config.toml
model = "model that answers yes/no questions on an image's attributes"
train_examples = 101725
crop_scale_min = 0.8
encoder_stem = "single"
encoder_widths = [24, 48, 96]
fusion_encoder_width = 192
fusion_encoder_layers = 8
fusion_encoder_fused_qkv = true
fusion_encoder_qk_norm = false
optimizer = "muon"
lr_schedule = "wsd_sqrt"
decay_fraction = 0.3
adamw_weight_decay_other_params = 0
Rows from block 9 of the image encoder of a small model that answers yes/no questions on an image's attributes, named by matrix and row number. Rows with one number belong to one channel. Each number is 128 + 24 x the weight over its row's rms, rounded and kept within 0 to 255. All counts start at 0. Numbers have three digits each.
After each channel's rows are labels from the 100 images, of 14848, where the channel reaches its highest value: "responds to" is what is common among them. Only what is clearly more common there than usual is listed. The data: small charts drawn from random numbers. In brackets: how many of the 100.
# convs0: expand pointwise conv (encoder.blocks.9.convs.0.weight, 144x48x1x1), inputs 0-47
# convs1: depthwise 5x5 conv, stride 2 (encoder.blocks.9.convs.1.weight, 144x1x5x5, trained with AdamW), a 5x5 kernel
# convs2: project pointwise conv (encoder.blocks.9.convs.2.weight, 96x144x1x1, transposed), outputs 0-95

convs0.19:170141101121129152144183103124119152134117138118132124147134148135090104119130124168142111135088112102135127096131169152147154074086174118134146
convs1.19:084108112105097086108092095093145159123157128117138147159121127131129157128
convs2.19:110135129136136103139114136135162128134116111137164106153112077153145160116116126146147153120138111152103119110101120145134090113165114116101157086115124117112087106121154109118156167147118163153084072138106140099131143121094156106144109132082123113136173102138165172105128190140147165135
responds to: legend (100); heat grid (37)

convs0.113:157113118100128121099125087149125112094144120145099173121141128134109130153143129154105162162114137129089141141163118130183137163127107090099176
convs1.113:140159165144098116140144148131098118138118141097094105106153104075105133155
convs2.113:098161122116130130143113134108111141152128171137155169124165166137114121119158145138171100159098145083114133108145134139083141134122153128102087111140102163152127135171109133147089126105170137093100146152125130197111190141137134135136106145125130129104103129135148165160124127125129152173
responds to: bubble chart (93); items: four (32)

convs0.51:146141103085116110144106119151130140105091153141109112153126114114112141179098132178127149186143124065115114158144122136123115164116116137139146
convs1.51:139152154148126168135129157133177143138156137166126133132140156144124161180
convs2.51:122140143128121075124157122101118147116138123155139094128127127140175123144122143113145102093131109182082128146146123163143134091165119124148151111149128175114142114163085142174087120138132119121081154141075121161147109135129103128127154150089087139121143151086114143174135168130109112128
responds to: pie chart (92)

convs0.38:157132157097082115142104141112189115130139118150143137120129123118118115140130115173119175111159170114081084127135141140155125104166149146123113
convs1.38:132080122118125118105124125116109137152158152144155178185138115126148161113
convs2.38:139154101127135169131134156110075112148090113145133089134116105146106171159142151114107090123106141152128144114153172164104121157105178132149122160105136102108165145102164141147125127165127116133133124101150103115112089076106108106123104144130139175124151143095122131158133105164100100150
responds to: ring chart (67); pie chart (31)

convs0.5:124115141165138122141154179121141085129158152120102109165138168144150143142149148096122114171154120172164120113091127126106127176133121130149102
convs1.5:113101116093118104113102101097090104130107100104141138159127118143167172134
convs2.5:121133115101079092113154139129130159103145154138156142148111101132130121064108150141073149131142150119129077129146129115122141156149145138136122118129140107100131157127122119106113150139107104126121100113187091056134149136142123104168123158117090081110165121148105126163105107108125117161
responds to: grid lines (87); rising (44); line chart (31)

convs0.101:134093153145133130175159148106169124152109198125150148121141127124073116135134100112127156128155137117136093127102128154137145116077155125143124
convs1.101:127121119103109090102108097110121112097087103106093120087090116123113110145
convs2.101:144144140133097105122110137103092168138188130156162164120105131121128144086158113132107147118134105135096151160156115134129144117110141124115130114099139129120140109111141108191146159148164126090094145159077134103091106152152139132124077146165157133116159142158145146180124162138114129116
responds to: pie chart (32); radar chart (27)

convs0.133:128085125187113159154156111087117122125094165118154135134147137093134128118142099083096109155132120112138094124123137118118104117107183092129132
convs1.133:099081095098118119117104094104144101109102128113133079092116117130118118143
convs2.133:168113153073143161111135141104089129144144140155131141133123137095124135092138143154102101143125095134134110180160106156094141109118162123116149146113119117108106067105093114156129112116166101087105135177119112143094132137096130138095125123152141117129135160133060120136100131124138145087
responds to: radar chart (27)

convs0.75:114141112074143109116101145141115150122133104112133091140133147099140124162098156158153161211142135124115148142156150115138127095141132146095113
convs1.75:113113091109123087100098090097097103109097114090107109119134121098125132123
convs2.75:080180133136142126123109123114154135140132127146107123152134095153159133105114134093144151127142139113135134092138086124149094115139182113138101144097127159120122126140122126112102168099122124150151128100123171065139076138098154159163128130107150116121157083137130069116088156106105104140
responds to: rising (48); step chart (32); bubble chart (31)

convs0.121:143130119116144145077135144124170143099126110167123107105099138097115118146157154130132106174107190166131136149142138119165129081148133106129148
convs1.121:136157129108077158154154128116151132140144167109127129140169103098094101123
convs2.121:112091117114105134101151097167100118149124129124090163128081110111126124145147089105120097090179123119141150133131138123118104099109145170121127134110109155140151138144082128089100149115133117114115141094129144147088117159083147128140177152093127128087117099163114136122105180104143170132
responds to: bubble chart (83); falling (48)

convs0.128:150139136088117127113181117142117099081141121156122117096129129167126124088158083118136173146137122109121115090141092129135104105128114127092088
convs1.128:099108172162137149176154144134141161171130146150156137103110143138132124113
convs2.128:126075117106099126111144134106149145136099132167143135117150083158130088110130124129153114133198124135133152155143137058124080136126147120112166163112152135133095112132112110153138092120123139142155141187136106116157149117128129091129118103116102106117076128138104118130147150127152102175
responds to: line chart (100); one colour (100); dip in the middle (38); trend: peak in the middle (33)

convs0.1:118162136118119126103117112141148174107118122142125118171107146144134143145085145159138152178096154106105096154157129087129141162129096095092141
convs1.1:131162148141132156139125149140187165118144163167164146134135131153147149136
convs2.1:140127134109122121149116153142137145111133120180134123165091114166140106113120084125136134093139077152171164109124142185123122126167086140160144172153167122134159130126087115147092132166117145116136153156131132150091144148107156126124134113082107116106126152136172156125155161120110154154
responds to: bar chart (93); items: four (37); flat (34)

convs0.139:088127187047137091135128132112115104103090132118108141136135134120129109131117106171134126079139096121152138101156113143127144150118132125140110
convs1.139:124135132126121142123106123120112114190147158117110204135160122129124144147
convs2.139:134100151143109116113121124120127114127114113125119109128150154092101170111130128129137093151166110143117154123107103130093144128158189106137157109113129133139149089199143181113184142116110136109128108153107146133160154148079116139149127143108127094123141125093106102156140181086115153107
responds to: dark theme (100); pie chart (25)

convs0.34:131099079129129115146188110108150103133128122162123137119145129128152153115129120105120157148144074150113122151128108097075082134132172143121108
convs1.34:129124126113123137116121121137136124112119148130123122132190120135127145221
convs2.34:132131090100159110120139107126173075090158122120150112166150143115142096121119104150099146127097153129115116092159124175083130131131159110146113123156158169126121142150135120134135138133120145117088144155098136141132143104098130132155134172113135139169147179170119113112184104141112090104
responds to: pie chart (56)

convs0.59:115127171119103135155124130103145129144098166147176133119115093138106171104119142145133182114101110083116103118124141170150132120098131126080121
convs1.59:091090083082112106123128096117150141110138160130126121086108122124120093131
convs2.59:118105096115117144123108085116192119162112096093109100102116107130138122088139108135112172139136105143139108118079139082158090098116111108111164170148151168117109131154123095103096125162142130127113126155118110144164137147117138101156138123126111132114178156126143143151138155149106173154
responds to: legend (90); grid lines (77)

convs0.18:152152106099153126105103093140119108107127098149145130136155132097088096138143141098104122128138152073167150106121124101191133099109113120150119
convs1.18:093107113108087077097089112096082108120121112128105137124132133119123129151
convs2.18:107124124160164144136113132087173132163155126147123135124104118149087133110166158085148111149157121170146125123134127161117141135134144154066080161144144150115148120152102151133132147119086160120098125136148154105101125157143184149149125090153114138087120162165138084123112129114129128112
responds to: rising (38); items: three (31); line chart (29)

convs0.53:119169095111144115138072118109119115104166125123154117175077153117118123111072115136128153132143123081142098148119111109138125164134111156124135
convs1.53:160149147140148164156138146135185162128125132158139140107097154159154139125
convs2.53:138124149103190106120124135127135128080115118096109123120115093119134113150127131104102152098164130144110154107096126171152148103106144133112126122164157148130162146137087100126135113161118100085152129121086087133109163134121184097125141151098097089154154170115120156134141172112140105110
responds to: bar chart (95); peak in the middle (42); items: five (31)

convs0.126:138107128121124132119090160140107119126106177126175114129100136149107127073137164124123166098112183146115090108145128137142150132101115144120174
convs1.126:087076102123138129098108126132105129093136117124124103087116110133151112079
convs2.126:155129141127128120161137123167127112129142146155147096128146141113162144115069108115119148164114111132132124132131118111132141136177142116136146124164166154106134129157155158133129120150097036147127156141095118123129126113070120124145145135117131056125123137156168122119173177103126121118
responds to: items: three (58); lollipop chart (46); bubble chart (39)

convs0.118:154103126164097120183132144105134142163137166097135122158125139118146139149104091090147096130100102139130105113112099180145144153117145163143117
convs1.118:130099114086068134114115106083124114098117105097128100114109108114134143138
convs2.118:165155128076122125128103120143137109081149122132151144141136088113183112137067136136081136089114114141125135158129103164111096125162120136093138090108135106132121111105117107160175126148102116139091071142122132130117140146126156141126171135103139071110120141151105110111141106147111111150
responds to: ring chart (73)

convs0.89:146083145162114108153154148095118106158148124127137109096144133102125170141138122156075109151146120175144166115117088114149116140130122128087101
convs1.89:142159154124138133189187140144148161166138144124116142125150133131124110145
convs2.89:134141140129113108095148106095130103139155153133144139124122093137105114183122075133113141133101158167154143126152123198117111132093121098137127165100127139148157152130108107135148113144157106137116117141135116137170092112079166136169113157153161121133123109143152123109190123115125077116
responds to: dark theme (92); grid lines (70); falling (51); histogram (42)

convs0.134:108093105167096119170150140150129108150117147134089119172118147129158115112174096130122055147129110156125129104121129148120109160154127132128117
convs1.134:101107096098084086119105078090114127129132140127138135137152114127140141166
convs2.134:176137142115122121096175150111137119084099152144144170139124160131154102107095156158106115103116139142116103142155138127134096139119154140083136083130148124093149124085137101150087135161122096140119130128126080111138138103178093082176137141134120118147110122145093131152100123123121139172
responds to: dark theme (91); ring chart (71)

convs0.27:152144123134057153127141143141170134135150145160129106139151155150103118138141123149088150095150137127116124141114142137188115113087108132106172
convs1.27:148150152127100097133166171151114114151173162160127114134117130135119090111
convs2.27:100152126126131139152084122119139078128162119120135157133103108116121104095116131139147108139149123102116117155135147145140109152143162112175099132109161118125104165101098110134144106127118166158075125137114182140119123149119128130144178136111134108107065080094104175142102107130078130148
responds to: legend (61); items: three (41); heat grid (38); bubble chart (27)

convs0.26:138141156112082125100124136144111112138130077151130164158101108144129137124134165179136130139126103108119124079115150137137165099127188112112100
convs1.26:174188153166162104118135117121097115138126130116086096115121127137136132136
convs2.26:135101150089141123118142100161126124141118178107119121160114127091130123151078110138116118133133102131143095145207122119093134130159083169168107154117139116125147119134134171179100134101127140106153125164114128131084121128119126125128094097130137111095145161149101117084120086135127148163
responds to: pie chart (70); dark theme (65)

convs0.33:122120102125106119134127134117117168101090118140183158174090145132166092080113152116120131123137143133104091141157133139142129156131136128085170
convs1.33:134085087114116134100115095105132124112079099121110089110104118124155156132
convs2.33:126134121168122102133123155190142119112111106095163125174162111146151074115117092104158149152112127172156151099082100144112120159113182110114124099130139133149149104176128094105111141120121090101153119131092130130101152106129161164144112130097099123120128122114136140100131139122121130088
responds to: bubble chart (68); items: three (34); items: four (33); lollipop chart (26)

convs0.36:100135119115142104138122100139068144136179167142121095123130107125117097144094152109126133139117155100145148126104189159101150088136134153144124
convs1.36:082119101141129101117103143152096111132152125093095140139120123143190135109
convs2.36:129087145144128123061153152057136152097117116127123167126115119139142171136179153120111134141111130126132094184170172128145142077125129146107138112116106119144113159116148126098127148177142115126144109133133148121143104107157143125118118087095137144129151089103137102144134145151134093100
responds to: stacked bars (84); items: three (53); peak in the middle (32)

convs0.136:138142117124116170111116111171106114118114076146173159140147109095093108168167149136112087153161142109152120155109142138139137154123108129147152
convs1.136:116107117108100109109112096090102087109100101116099102111098123122096101142
convs2.136:116117108134148080161107160133150083166156093092120132120145129138093167131147142081122133104113107157187147117159134114161124085126138136090087105185137149098100123121140155122114149149129131136118165118143152097122142159128153160126119131148091140153096151140088120110102121147153139120
responds to: rising (52); lollipop chart (32)

convs0.3:121157142123135114113128118140091142112123096057148092108157137078132115128150128114159117141126124128154178154123153125160137137121076170141128
convs1.3:112134138147171098110110127150089108099120130087103103119135081115119150159
convs2.3:124115097174125134124138139115073100114147098121088151101108172116135137134129113098136094101092132147134091141139101156131064146092171097115132139092097072150128125160116144175149125123133088116111151120124107161134106132095139104131138110142107124115141138143094083120123153112133095102
responds to: items: three (48); horizontal bar chart (29); stacked bars (26)

convs0.140:110108134104131117147166144102095148117095171125108127106141150086110131131125108178132137085124130132129153124136154138101155118088197109118147
convs1.140:108129160188112127102162154085111115136151141135124150145118136127166147099
convs2.140:135126130130137123125158106128121106154141142169126105159137114142125131116131147111110138137118090167172176112122091184150126124145113129163119160118126168153155144141144127121126123101162099151131103165114114162117181128130142113091133124107120105156139073089123123090080137092181108088
responds to: legend (100); flat (32)

convs0.102:152149127106130129117171082141146093082143120142118129090146102138126128086139098078145153159153123108106107112165094172151111133122125146118116
convs1.102:124116133155147137168159145136122161157139134167167136132098160158107090115
convs2.102:126089105128139097085147148107156130113136143181135140079119089143122117128182127081135106148203113142095145148107136080139095116105117104133106150095151113141109146161110121141098123116130152136102144146154108132160141122134121135133129150098143117140104129097165136124138121171175092119
responds to: line chart (100); one colour (100); dark theme (63); dip in the middle (43)

convs0.2:154123119163088175128089133117107138146119139088125148094122096178137151169143080087113123144135122129156146117126115162127124136088128104148121
convs1.2:101080095108122119123128106106125106114102086108100109120114094104100118093
convs2.2:159168132131088126108102111144122133109137122086095156168076142145133142124123130113125110104119117114167116114133098114080126109148169140124093098105109156086133140113138165140129135126100154138138162125139147130145130142068133108151128150121154142181110159145103098114087143176152158166
responds to: histogram (40); trend: falling (30); area chart (28)

convs0.67:128102124119127118155153141096130131135129155155123121108143116064110140114115154138117079106115104134151119048120158133119164095140143103120157
convs1.67:092125124107112094118128117102101096130183151101097096134104100145127117107
convs2.67:140117137108148095130141106115107124167079114168150126078176120141160114125121090165127114111125107123121095108096104137077132135165109140109133126108116178107158097137149163091107138126127169104120123139118089105101106097089125080085111144089145120106129110124120125111148154159117113121
responds to: legend (100)

convs0.83:098162134160158114156112110101154129095113163150140103165090159096134116081122152128174137112121119158128097120127110111111118130144131174093138
convs1.83:141170180147149135159192137147130146154153138126106138154134130121121144134
convs2.83:139145133109103111105107133137121132116121131099126151136150124093119134121174161065113140098146099137150138106112153189123153147097140107081139122147144132131097146176116114152192142134120148147126120109149139087117128108090169092122128121084098141165132161089118093127096144138142105113
responds to: bar chart (100); items: six (34); items: five (33); peak in the middle (32)

convs0.84:059144097117116148114134144108121134167144110167136164137106074138158116112099112164156099126128103127126153128103165149122144130113162142108118
convs1.84:138155176150120129130125107098150154182169132134135127138117090110111093133
convs2.84:163101108100127110101094094093155153104157129111141125117097126103157145131119125141114096149137110089096117129141117042120133109117111133149146121150120116087137083112138120128134115134139121095132082141177132146141128082111119154162151105153105093115178137115140120130117152121163172103
responds to: pie chart (68); heat grid (26)

convs0.109:124154098138122147157097123150108126137085130132180109154140102087080139119151159115136129139170110152121142134153148120177126144157163102141154
convs1.109:143118113134124126115096117109083096089102111121096122101102102082103105118
convs2.109:154167119166150066120161135161086113154118140129173112148110129137089120159153095080121147126125122152152122134114136149115117125127161145110104105174128175101130111114164087131139098138135081133094138126091143133117147124131139141154089152118173123142153110117144106149106115146127150082
responds to: rising (44); scatter plot (39); step chart (31)

convs0.8:143080136151163096138124100099116116142079103157138146110134126144154113123091147117152118137153153145114131121182117142110174142158109085113106
convs1.8:123154155146111140173157154127121164176169131138110143144120137092100112119
convs2.8:181137153117075100176071144112145110148111107110116148102129099140123171097103117100163114130116154099121082144157125115157117118142129160152120118109169122132111140141095098124115118143111094090125106140137108137069120146117150109145129139129136082147121124090114155145161130136075120133
responds to: bubble chart (67); items: three (51)

convs0.107:096100140132102133161110153127172096116117130128115114171140124123163126125147124076101117142151162138145110138112138117129142175153136147071079
convs1.107:105131150164103109111125166122115103106158130130081093113116131109090101099
convs2.107:161156123140139131134084152141123166079106102128143081147126123124131165141126133134127143128146105151143167122106117146195132107127121098158150111095139114179097078135155123151126171120141126099129137136155134142115115103106124151088127134170169091121132066137157118125120145117105087125
responds to: pie chart (49); histogram (25)

convs0.60:125143120152103186123103134135112113131105212103122120141119153159157140143142114076100088121145111153145140114113115140113129144106122099117113
convs1.60:109118112101109093134097085100118105091094077107135149125111106135117130117
convs2.60:142115114124118123085132121119136109106157114135125163175103116113125087129089137128154118066129125130137095125108133159098123100143119136125115122130122096108100129105121123134132111142122093117095173123179087162112122119071161070120193153082104124139124099163126119114116150128143143157
responds to: ring chart (40); pie chart (35)

convs0.7:098146146134116097095111163139102083162141110130137111144114133147132157134122141116132106126099167119136082151137143160092102173109186136154122
convs1.7:123086134093129103085132112100126128116083090112113088096113132152143140133
convs2.7:127122129144117101121140119119145126127087133095178166146146105133134093151086146101140127174102114109118103163149129119121102162162134136149115133088127119119108126077137149132128162084180085150103087098146133093121129147159125170151131144109128181143124095156147131122141137122092170133
responds to: grid lines (70); radar chart (33)

convs0.135:134114139114113090160169113118095145123127125136101111092157143075096122139120110136161144134141135116166146127133158107145134167083146070151122
convs1.135:111125135124114120111133145100083104150173095108120157164102122114145160091
convs2.135:100131128123096097139102060120151119142071132099132132146132121171122103125108119130105161135107101161124147110130116156134139130186118176119111113135137121197135154130125134075105134128140150175150103122155150106122151141154181106115140122112089140142130088118085124115129147104135126129
responds to: legend (100); area chart (34)

convs0.86:116149109103140121099117102127103173117083083150144132134133137082112103098152186155104106128118087112127160158144142142146143090119142124118126
convs1.86:127135149138118110111134143115112102121122128090089129137165067074117147133
convs2.86:104139148154113149098186153094129126139094106119154177115113160116144150148158147098129038082094167129130109134130125146120109107114114139115153147141108131117141098156078160132089161126158109153150181138131127129144130117131152129133102114121130108121146114116115142153097143122107160128
responds to: bubble chart (79); peak in the middle (30)

convs0.117:136110090137138160089104102148131092135112113107156144117135097086060171158154161138103140117134131117118149149140116109161136133149117137157154
convs1.117:142127129141124141118108114097121134095117120113096124081105099083082088114
convs2.117:138168108128090069128134124163115088129181087140135134147110111139079155143140096094133091126111171079129130107140111095110135140150131121092115101169113154107118120153153110129139098139160136122105140122145140146133141147132162161122102131105152096127093163124130111141085121155107174110
responds to: rising (36); scatter plot (34); bubble chart (29)

convs0.132:148152070113127102154128098109141148119143116122124090115171129065130112149132123148133144184136160115160161128135133108144144111157103138094140
convs1.132:095149149146110091144149137082108151138130086099137142117089115143117096107
convs2.132:131135124078185161125116111111182080093100112112107148168098124138097134137126173162111151113119093096147164118136112141111141122091125145106110151080128114134116160158124085141131088149134123116143161151112135102151095100097133114145139095114117127172128155111125131128133155108165103126
responds to: items: three (76); stacked bars (75); bar chart (25)

convs0.90:089154142109142125121102146144158167150106102157136128142118132088134114155140135171111185169100172145099170151113136134101152130124125134111113
convs1.90:096100098111113093126107103113135109120125135095092134109139135080085099114
convs2.90:091140070172109089120138115115150130114131107149123135117147151158123123103095136100136124090087170128137124087104083126153118145110097133109099115100145138122092180138128106125146165125117097169140174105122152090127118147134167148135137155116086121110130112164123098132095106121128104089
responds to: bubble chart (69)

convs0.76:103137112107132143102189128154131132149136076140165095102107133093121095127115086137095102182106121133143099150109129130141114122110127101153152
convs1.76:145166182148143160163128101169142124098110118108124108129129093103114133129
convs2.76:127129081105155126122125118134145152129099152105119089135161122126124115096140176071124036105108145119154144158102165111133117114149137152143119119146134133105120172157106162181104096137124135114116152148176109139125138130130141117092159167147135124105142144135128127127136129129149160175
responds to: dark theme (60); bubble chart (29)

convs0.52:128107115104119113122114145121113116154140124166121097100135158143095172141107125109108140076130178131159136159113086137107093122103158085101145
convs1.52:138101102113126126161170150100085068088130143132119119128116120147138109116
convs2.52:117106160092161117102119107152140145126125109129099144133116133192134136130078145107170112118101127142158147115114123114069149104101160123093130127149162118093131116123137112111148168140116136121099103168153129159143182153090176115108114139147166121117184134112138138123150170131121146131
responds to: grid lines (100); dark theme (69); dip in the middle (33); peak in the middle (33)

convs0.106:114124104126124136118145089158125185139156099074134097108146117108153084141138156108114152131134106161105138129150116171139150152133167124159151
convs1.106:108116122134130099081108128147079096119134153082117125115131089095111109138
convs2.106:138128170156134125134146136147103110126103096167113102120077157141119130135130115133165112118106103125124100148122132137140085121115137128140106108165078123137094107162115125122152136115153110100117169166145143078120122157090159138114105131125178092164113091157094089188110154117110136131
responds to: items: three (48); bubble chart (40); trend: flat (30); lollipop chart (29)

convs0.112:176164122084142176090124110182137110118114170154148165090134112132157140135148109119121142118129104124121141087121129114149127144170129151114134
convs1.112:131144130145131148134097105131117095082072090120121103089108119107126111105
convs2.112:128153124155130137123119124124076101126142119126152108135116125104089090086181130092140122141093132134113113162157124125096116145102099130194167098137107137123112113142135144149109129128173107160142135153181083172096137104096126147101135136105143131165117145126178124134114137150112120173
responds to: one colour (83); line chart (66); rising (49)

convs0.138:106150115142138144145103111142107080116126158117140148161132119127094154114145175128130150121161125117074130109143098163172137160152126077106147
convs1.138:148112122123109119110114100120131132108098082150149130093080136133104103076
convs2.138:149149116109105128114101094127147100109124132122145083165127123149093122139104096104170126145146098133109125131145134133116079144141125122140173174122147123148133162144139138106094095166120120156151138137166110123095116076108154159151130146124169133203148141109118108119176094142158116116
responds to: bubble chart (50); items: three (38)

convs0.111:102085136158150124141162145114123106117114122122119141160140123092089102142148138105144122084158158101167107142132143102108090163092173111115139
convs1.111:104118099112145096095100119131112083103072113135116109088116118129122115103
convs2.111:134170105143135138121106155088088134112151150157180164117099098094066125092149125102121112137108134165120140153191116117074118127111156123156114098146130112106115122130169141153099128100146132112144140121103148140086098126138084126142118167138150129105108110159128133132130113121087145117
responds to: legend (100); area chart (25)

convs0.11:117134122105110136145105128133100101129107146130084144108130132118142138179114101163096155195152168091126138125123114139144115172142166107098117
convs1.11:121170170147131157179188157120138141147154133134122115128135130119105115123
convs2.11:094135125144131104119099084152116158139168189118135143115147113147123122126131091102129121120135140127133145126143064112113165099170160119157094127134139156131130101107093141150120166102175117102121124159120150124074148159121143157094137163103142094116100110172115110126135143175131111132
responds to: one colour (91); area chart (62); trend: peak in the middle (32); histogram (29)

convs0.44:145143152121093120154111142144151138116141116169126138079109164101121127159148131145093135133126189138145146100118144101157161105117106097076123
convs1.44:140165141069104141178140117110130135156153130090107149157134111118122123113
convs2.44:163104155083149132124121149150138102195118158136141107135103097161169127136117158146117075152094161079126102130131148124118159127126141099138081159117115136132103080162130125125095101131118116142104114144113114104128114130104093136146137146089135114137112122132119159166136151116181147170
responds to: ring chart (56); bubble chart (28)

convs0.64:100109124142123130156113179117160152163071159086118141149125143112145140156110179136147154151150115142139119159117164117119114124131152150151166
convs1.64:155166160116099135146187159091117125154158131125124135143150114113108119153
convs2.64:126120117119120161128134146116126146111119128142124126110163125128115065117104128098126129115166113144141143118145124085117151101136113105109123114085142162128072141140100101128087143107142122141175125109090124101170175111115115085117122170087143149090053100148136129129101102110106105137
responds to: one colour (100); line chart (77); falling (57)

convs0.69:115088148132098130140150098092160073144139147143105162116136139140162124113169085118152132144120109170119108107090138159126137137092161139117117
convs1.69:108084075110148126124086107122139136110091120137132120111091162132137128092
convs2.69:118103167114141111113120132115108158133142141142141146089126115129156128139123110148123107125113166124079141165103104134107129087145101138078117167101128083119063166119066125136104149158133137176143129147114126106120115085142095123127128136115079099134151139117112156162110134139149160169
responds to: ring chart (34); line chart (33)

convs0.123:099159206118113133129079166082121126118139137139127148152086121154110144084118113148128166119101135123134102135127154163104128114122109131139124
convs1.123:105075096127088148094123122110149109106143119112102100100084140117118124112
convs2.123:144132121148121108145118088177117151141152148146144099122115135153128116179127126131111141153174142139163126135106169149163126092135104117094106141139178160115084150177116090122085103168131113131143112103092121115151132146127176138136136111108136108124137144106180121163161141101101149155
responds to: stacked bars (25)

convs0.46:112122129133143130129148147160103086087091151151104123098131123145093142119182128109104132118121081108134122129125119081184111146117099152147156
convs1.46:159163123082108137143129149127126129110173163151123114154129096134172111102
convs2.46:132077116188130156115131109122106127135127154142107132117142122124124148138146113120153134137141118130123134121143155106178134113145152153151099136161119116154195081166170110076125093132072143118169128137138136168156112129173146141153109109082150142125116123135108148117144140155104174136
responds to: ring chart (78)

convs0.96:142143138102099098131132106125137110149100110139064134106090120122088131128089130179096108126095126138128119109131120140131143104168190134103116
convs1.96:152154119108129166147117128125177158106113121179103095103110141110107106133
convs2.96:139120116118119127113116119146108156115157125142139147118184125096154139102108111119129168144119159158179109138128117091122142122138149103122154074128117106123113123146082144118119099076114121078124142093166133085113112104143148084115115146137076110147117103142141171160162091148145110095
responds to: dark theme (100); pie chart (62); ring chart (27)

convs0.30:117148176105136152118136143097106124087122127129126141125156129142143131087160111123176165102126087124092178117155148137123118179149102111110132
convs1.30:121121142148142117097153133139104073077138145108088083140127117103135131116
convs2.30:150108140145093134156133159084085092141137115186142119140132160121132075125130068135106120136113153129166142140149120158149136103092079111115113117180127140157160101119130175176122150125098129133111126108123147107126134111148127091106153133130112126103115123116092155120088128157100095119
responds to: line chart (59); dip in the middle (55)

convs0.49:108164134126106106137126166143143139147109114136162144127124141157122094138156119097171145109149133113164161106095151128089115178072115130094128
convs1.49:136081114153150142097097158131155089128138150156105097135143136111102124165
convs2.49:137102135128142125124101134122117109118162142168121131144131153153131083174158131062136130109111127106120118098138178175091102131114100114092141106142149132111163120111157142119111146116110103107099164119144115112113112095137127146149160135163143084145092110140087194118100100100146133113
responds to: one colour (91); area chart (50); rising (48); trend: peak in the middle (36)

convs0.24:155081085108157161130128142122135111115134126147069166133132123126154178160142143129092107110119136172142120140119134150113119158169149116095135
convs1.24:144126153100131119102113071135113078115090109119104100100146107113121132153
convs2.24:148130115144135150142168112089135101126152098106095168100060110112115167149138168180116129072105133119097148141135138151143132093157161098154152088127123135135133140148136127145177112126106143142125135124126131142137151121096068143108133111114109148133151083138138136112145184122113141119
responds to: ring chart (52); horizontal bar chart (34)

convs0.41:177093111124108083129121118147123116139112110188135101128128131136132120128081145123136105118153134122130111112121152131150125155117055141181149
convs1.41:140162150136118138162167146122144165176162120123146170149126123095114112119
convs2.41:150142160117144082132137139132161126124116074104121117115164113112155168123135130103143120108139147131119132117110063140126121123134121141112099133120175137120100165162097100125099129142120115104094150184114112171163104164148117095158103168129123081148146127114090155122159146171113111137
responds to: stacked bars (97); peak in the middle (32)

convs0.28:145106117111106116153093090135116116145112104199135095093127122136115127122111148108137089135160144089160106123135145138130096106136109167163161
convs1.28:167178158139145154170149147125139162156165160153140127137147127128125119119
convs2.28:144136124145184134148110137103138102137124119114105117123120108137158134141126164082118112130135099151130126167088101128112125134155095175153110177150139123107102113131121122097079130146101127104105116139146104169189125134118145125175124185129124059125128102127096131133137101167121135101
responds to: stacked bars (100); flat (37)